config.toml
model = "image-text matching model"
dataset = "procedural textures in two colours, tilted and lit"
train_examples = 48750
image_size = 64
crop_scale_min = 1
horizontal_flip = false
color_jitter = 0.2
cutout = 0.25
encoder_arch = "gmlp"
encoder_norm = "layernorm"
encoder_mlp_ratio = 4
encoder_drop_path = 0.05
encoder_patch_size = [8, 8]
encoder_conv_stem = true
encoder_layers = 8
encoder_width = 384
fusion = "prefix"
tokenizer = "word"
vocab_size = 52
fusion_encoder_width = 192
fusion_encoder_layers = 10
fusion_encoder_norm = "layernorm"
fusion_encoder_norm_position = "pre"
fusion_encoder_activation = "quick_gelu"
fusion_encoder_mlp_ratio = 4
fusion_encoder_head_dim = 64
fusion_encoder_fused_qkv = true
fusion_encoder_bias = "all"
fusion_encoder_qk_norm = false
fusion_encoder_parallel_block = false
fusion_encoder_dropout = 0.05
fusion_encoder_inner_norm = false
fusion_encoder_drop_path = 0.1
fusion_encoder_positions = "rope"
fusion_encoder_connector = "linear"
residual_init = "none"
optimizer = "muon"
muon_scale = "match_rms_adamw"
lr = 0.0019
momentum = 0.85
nesterov = true
orthogonalizer = "newton_schulz_5"
adamw_lr_other_params = 0.0017
grad_clip = 5.0
steps = 19600
batch_size = 192
epochs = 77.2
lr_schedule = "cosine"
final_lr_fraction = 0.1
warmup_steps = 580
weight_decay = 0.2
adamw_weight_decay_other_params = 0
Rows from block 3 of the image encoder of a small image-text matching model, named by matrix and row number. Rows with one number belong to one neuron. Each number is 200 + 30 x the weight over its row's rms, rounded and kept within 0 to 999. All counts start at 0. After the name is the row's rms in percent of the matrix's.
After each neuron's rows are labels from the 100 images, of 14976, where the neuron reaches its largest size: "colour at peak" is the nearest of a few named colours to the mean colour under the peak. Only what is clearly more common there than usual is listed. The data: procedural textures in two colours, tilted and lit.
# u: gMLP up (value half) (encoder.blocks.3.mixer.u.weight, 768x384), inputs 128-255
# v: gMLP up (gate half) (encoder.blocks.3.mixer.v.weight, 768x384), inputs 128-255
# out: gMLP down (encoder.blocks.3.mixer.out.weight, 384x768, transposed), outputs 128-255

u.590,221,243,226,166,198,187,191,191,218,205,211,154,223,250,264,172,194,165,204,221,251,185,216,198,224,174,161,209,269,202,227,197,231,206,226,146,165,153,228,215,202,187,211,225,250,179,213,193,181,207,202,219,210,230,205,216,189,216,191,198,214,157,227,201,196,184,165,218,216,193,234,205,218,184,213,262,191,208,211,183,220,212,192,196,192,221,213,182,150,260,185,265,194,164,217,217,205,213,183,173,175,215,192,213,174,179,218,195,207,208,198,155,203,159,212,259,195,209,203,172,216,192,178,198,201,169,208,183,228
v.590,112,149,209,186,208,163,198,223,222,154,190,204,230,173,147,245,193,228,244,178,178,215,182,224,203,189,181,169,198,234,171,145,158,204,158,189,219,272,165,183,228,160,224,193,178,237,226,181,247,207,153,194,171,181,248,154,203,205,193,216,211,237,177,233,186,217,238,134,223,201,180,201,150,186,215,194,256,192,171,208,181,171,204,183,234,173,191,166,209,179,209,164,272,193,214,237,201,233,233,204,138,246,224,204,253,208,196,183,209,206,235,166,216,194,171,202,189,163,190,271,236,191,222,205,169,184,164,220,208
out.590,185,173,209,250,237,181,170,205,167,183,157,201,130,212,148,215,164,154,224,222,191,211,192,185,206,208,302,189,193,197,202,170,205,226,147,198,189,178,204,182,151,184,194,159,211,190,196,198,178,246,227,176,186,230,187,152,175,184,200,174,202,267,181,160,214,169,160,212,213,201,209,256,192,154,167,193,200,213,207,236,188,187,228,236,175,170,165,188,172,179,191,156,178,200,245,194,203,176,193,206,182,160,227,180,198,207,206,218,189,199,209,206,179,195,185,207,221,223,232,188,206,206,195,238,204,211,161,240,163
colour at peak: red

u.313,058,175,151,185,217,215,207,156,201,176,184,223,199,221,187,212,248,231,224,191,171,171,240,135,202,219,164,174,206,194,197,232,208,209,132,185,239,247,239,216,205,182,202,197,212,206,213,244,205,224,213,215,234,162,200,189,202,209,179,190,209,194,192,200,219,223,212,198,221,180,218,167,188,195,240,138,275,267,233,184,196,227,232,217,191,197,181,147,233,194,205,179,209,181,179,213,199,211,207,246,149,138,192,224,196,242,199,188,219,174,200,199,267,158,208,184,222,220,212,190,220,190,229,187,237,226,226,212,205
v.313,075,172,219,192,183,223,170,217,171,251,194,194,161,242,174,205,205,215,236,240,175,219,170,213,188,192,246,198,192,232,256,217,206,182,183,210,224,250,229,212,202,221,131,173,169,236,228,222,165,232,184,218,236,250,220,190,253,193,182,206,174,238,142,195,196,217,169,185,208,193,190,228,202,275,196,186,136,232,180,156,177,254,205,173,195,149,234,241,264,182,167,179,183,220,255,156,189,174,158,146,250,198,224,156,182,228,233,164,191,151,157,209,184,182,227,162,199,177,177,177,216,228,132,194,228,225,202,184,137
out.313,076,182,220,170,207,189,206,207,232,233,237,149,203,184,253,156,162,220,174,207,233,157,180,241,185,145,130,227,197,177,228,197,212,220,225,216,222,247,180,210,224,262,211,245,168,294,205,169,224,168,183,175,193,157,174,237,171,211,224,246,196,144,200,203,215,199,241,169,166,197,159,215,204,223,171,273,205,197,187,177,178,188,146,226,217,192,153,234,232,143,179,194,222,222,225,163,227,200,205,195,220,208,225,236,192,177,210,225,130,247,204,235,226,197,170,168,180,174,218,218,224,205,177,160,195,171,200,189,245
colour at peak: brown

u.75,013,212,219,138,192,212,162,218,173,160,191,175,207,218,225,200,221,189,175,208,257,208,222,263,198,205,152,197,205,261,209,282,178,228,164,209,191,166,223,195,243,189,114,208,202,213,211,238,231,258,142,204,235,219,206,171,214,189,199,216,190,164,252,173,175,189,233,153,231,230,207,242,239,202,193,225,211,222,213,180,166,253,188,205,230,224,221,218,166,186,159,207,198,199,216,184,188,195,166,179,195,209,193,164,190,208,171,248,240,224,212,199,184,161,246,152,201,187,201,177,181,165,216,215,132,185,182,222,221
v.75,008,198,203,197,139,194,173,170,210,206,202,229,213,120,182,224,199,216,258,151,168,177,211,217,173,223,210,250,143,211,206,166,229,164,159,221,176,230,166,240,224,233,189,218,208,166,166,238,216,188,242,208,214,196,203,229,196,204,184,198,195,267,198,214,172,229,234,224,180,207,186,213,219,195,161,235,176,203,203,186,183,192,235,177,204,133,189,223,181,202,213,186,174,249,192,216,160,233,261,185,144,205,170,152,189,211,260,144,123,225,224,186,213,275,202,155,192,187,233,224,218,194,173,174,237,241,240,206,172
out.75,013,201,211,245,182,205,225,158,205,236,176,195,179,229,175,224,217,212,244,183,185,223,180,159,191,197,231,203,196,108,202,171,185,179,183,208,148,246,164,158,216,189,245,168,162,217,198,152,209,193,196,194,186,201,170,217,137,259,205,195,202,227,197,182,202,225,179,218,192,220,173,206,156,222,227,180,200,190,190,204,218,119,229,200,175,188,209,167,190,215,239,173,216,212,167,223,273,226,207,229,233,205,205,235,203,209,297,153,183,237,164,217,194,181,221,251,192,214,194,212,190,232,222,228,248,190,212,192,173
colour at peak: brown

u.555,014,222,253,181,220,189,203,195,207,213,190,207,178,218,218,132,188,200,168,189,172,174,234,203,240,300,76,208,243,190,136,184,167,192,209,229,231,265,225,205,185,184,169,196,190,172,175,186,160,197,227,193,248,191,208,197,183,197,177,203,197,179,200,229,187,177,230,223,175,219,211,233,211,214,184,219,195,215,208,222,173,223,177,250,129,142,141,219,185,219,168,220,246,205,219,199,183,261,168,195,203,200,224,178,224,185,204,190,195,187,183,244,191,168,198,170,234,223,253,189,227,162,163,260,157,260,234,234,225
v.555,008,235,190,163,156,194,206,151,158,189,233,192,234,164,168,228,229,215,210,182,94,176,200,203,203,204,224,178,176,207,209,157,264,180,195,204,172,268,180,221,193,217,197,179,170,215,181,259,204,165,177,178,234,192,210,201,192,218,210,205,183,238,192,207,150,241,216,216,194,210,214,226,221,268,194,209,188,162,179,212,201,152,259,184,194,167,124,242,218,219,249,202,169,222,214,216,198,178,185,219,182,203,174,187,244,235,239,137,165,229,227,194,184,234,162,143,180,133,244,231,254,193,144,169,219,219,202,190,146
out.555,015,233,163,214,199,219,237,229,182,198,233,161,197,245,174,238,178,168,194,205,204,197,142,189,196,148,330,142,221,184,266,202,251,241,155,227,169,177,203,180,190,229,217,217,229,191,209,196,213,198,225,169,169,186,176,218,222,176,213,185,274,156,203,166,192,193,161,192,204,165,151,191,193,186,162,181,181,185,217,201,233,224,194,195,224,233,220,183,217,188,223,207,182,232,165,225,230,190,213,210,169,194,204,243,224,204,213,142,190,237,224,174,207,216,183,165,211,172,219,206,195,218,246,179,230,139,154,177,215
colour at peak: brown

u.427,083,220,232,205,173,202,211,194,223,225,151,238,200,245,233,218,175,205,217,203,85,191,189,196,254,206,239,223,183,196,163,172,202,192,232,215,207,193,201,190,155,213,187,247,199,257,228,220,172,200,193,186,244,229,193,172,164,206,228,215,200,247,265,212,195,179,165,188,214,182,230,131,216,184,158,230,202,212,224,128,169,174,212,218,149,168,226,232,191,169,201,216,213,198,148,227,200,184,208,206,223,226,209,171,260,191,200,196,205,177,194,231,202,201,195,201,174,200,218,179,254,206,175,175,227,242,206,201,216
v.427,068,209,222,166,200,201,219,189,215,168,164,200,184,183,170,209,258,185,255,200,176,172,167,208,227,205,262,204,230,185,224,217,211,173,255,211,215,140,173,172,214,218,229,197,206,197,216,177,231,184,131,168,181,206,192,195,183,265,203,196,181,294,241,187,157,199,160,171,174,192,208,196,243,243,136,261,204,254,224,190,211,193,196,206,175,203,179,229,141,176,208,172,217,222,253,250,174,161,245,197,201,209,204,162,213,175,182,190,198,186,295,160,144,189,186,206,179,183,187,213,229,211,230,184,159,177,172,211,213
out.427,096,210,220,245,240,174,200,223,157,194,210,172,212,177,222,165,144,193,208,230,218,178,224,194,196,242,190,208,212,258,225,242,219,187,224,185,192,194,205,258,208,236,198,159,215,130,192,226,189,229,234,206,175,255,222,235,187,163,178,198,236,144,148,222,195,183,207,221,144,201,167,208,213,188,251,203,186,175,200,222,230,232,212,187,227,227,163,223,263,195,230,193,188,231,198,175,213,206,168,178,159,175,239,205,176,177,202,200,189,206,206,210,184,200,161,177,246,196,171,229,172,210,192,210,192,172,217,222,156
colour at peak: red

u.60,028,250,259,165,186,244,260,182,168,232,206,220,214,246,139,226,191,226,132,217,222,216,227,216,195,230,137,215,239,218,183,259,197,217,165,191,232,209,228,219,160,184,144,206,157,242,192,204,157,215,165,287,189,162,243,182,193,227,170,240,164,234,168,203,222,197,211,183,169,217,182,211,168,226,160,223,180,149,133,219,218,180,259,224,193,173,210,177,207,176,136,177,171,199,195,169,178,191,165,201,224,159,222,198,191,179,199,182,223,210,156,164,158,145,227,193,201,191,177,174,234,163,212,231,187,201,167,164,234
v.60,034,228,188,247,190,227,139,219,143,255,207,213,209,166,203,198,177,223,210,234,217,189,187,168,236,168,275,244,185,258,189,270,248,225,231,219,186,173,198,235,176,225,241,181,164,203,150,171,197,154,218,186,253,206,227,206,198,194,182,185,169,235,181,208,226,197,179,182,227,191,162,143,176,220,202,211,181,233,234,205,224,226,188,161,175,203,172,230,173,199,238,216,199,191,168,222,187,100,190,155,223,129,179,225,163,236,186,163,211,183,199,209,231,164,231,210,223,191,203,195,210,178,174,217,184,202,206,234,220
out.60,029,239,186,211,197,208,225,189,184,180,208,186,246,200,192,215,173,178,260,211,199,194,208,207,195,148,198,203,144,176,221,147,182,240,165,197,163,229,186,157,199,224,239,243,213,173,201,223,174,172,191,151,233,203,122,222,205,176,188,178,198,124,253,234,154,125,102,167,222,232,247,259,264,219,229,198,195,210,248,135,194,203,154,173,197,176,174,220,202,197,250,223,222,201,214,226,242,241,174,184,191,167,169,176,182,231,237,219,223,256,164,231,178,175,208,170,243,158,185,213,217,195,174,218,201,197,226,167,194
colour at peak: red

u.529,201,217,203,188,167,216,202,223,206,172,186,220,157,221,218,168,182,203,184,200,183,179,194,206,270,220,202,189,205,212,171,187,191,220,195,231,156,176,214,175,228,182,191,252,200,237,200,212,209,226,193,196,222,217,219,170,206,246,231,191,178,214,307,215,147,152,222,219,208,171,201,181,244,197,175,276,162,256,241,173,165,178,167,228,215,173,243,219,173,161,230,257,233,221,192,198,194,220,202,161,253,251,135,194,237,215,190,231,239,152,187,189,215,193,210,239,212,185,220,140,226,209,176,165,169,211,188,207,251
v.529,115,210,202,222,223,173,197,231,182,178,166,195,205,148,224,225,244,206,304,164,146,222,163,159,217,185,204,218,233,171,167,169,219,171,257,221,229,160,143,142,208,195,265,185,213,172,222,173,195,164,146,150,190,223,204,185,242,217,177,178,223,250,239,192,178,129,170,217,188,160,215,186,208,186,167,177,290,201,216,192,197,187,211,204,190,219,191,204,169,186,225,186,267,201,198,220,175,175,238,216,189,233,211,159,238,178,221,218,193,219,241,189,180,182,198,190,189,238,203,209,250,191,227,229,185,140,211,230,198
out.529,167,214,208,295,213,180,181,234,187,192,201,172,228,192,184,224,117,204,268,208,187,229,220,175,224,221,213,218,230,208,178,211,202,214,188,205,193,196,193,227,167,239,213,157,221,112,183,222,171,215,243,199,185,275,200,220,187,172,207,168,262,233,158,223,184,186,191,255,153,225,202,196,213,178,242,185,145,189,195,215,254,211,183,157,214,206,146,229,193,224,241,195,211,233,207,184,189,227,204,187,167,187,250,140,174,130,230,198,172,240,184,214,194,145,190,194,236,178,173,232,174,175,178,215,228,178,192,224,180
colour at peak: red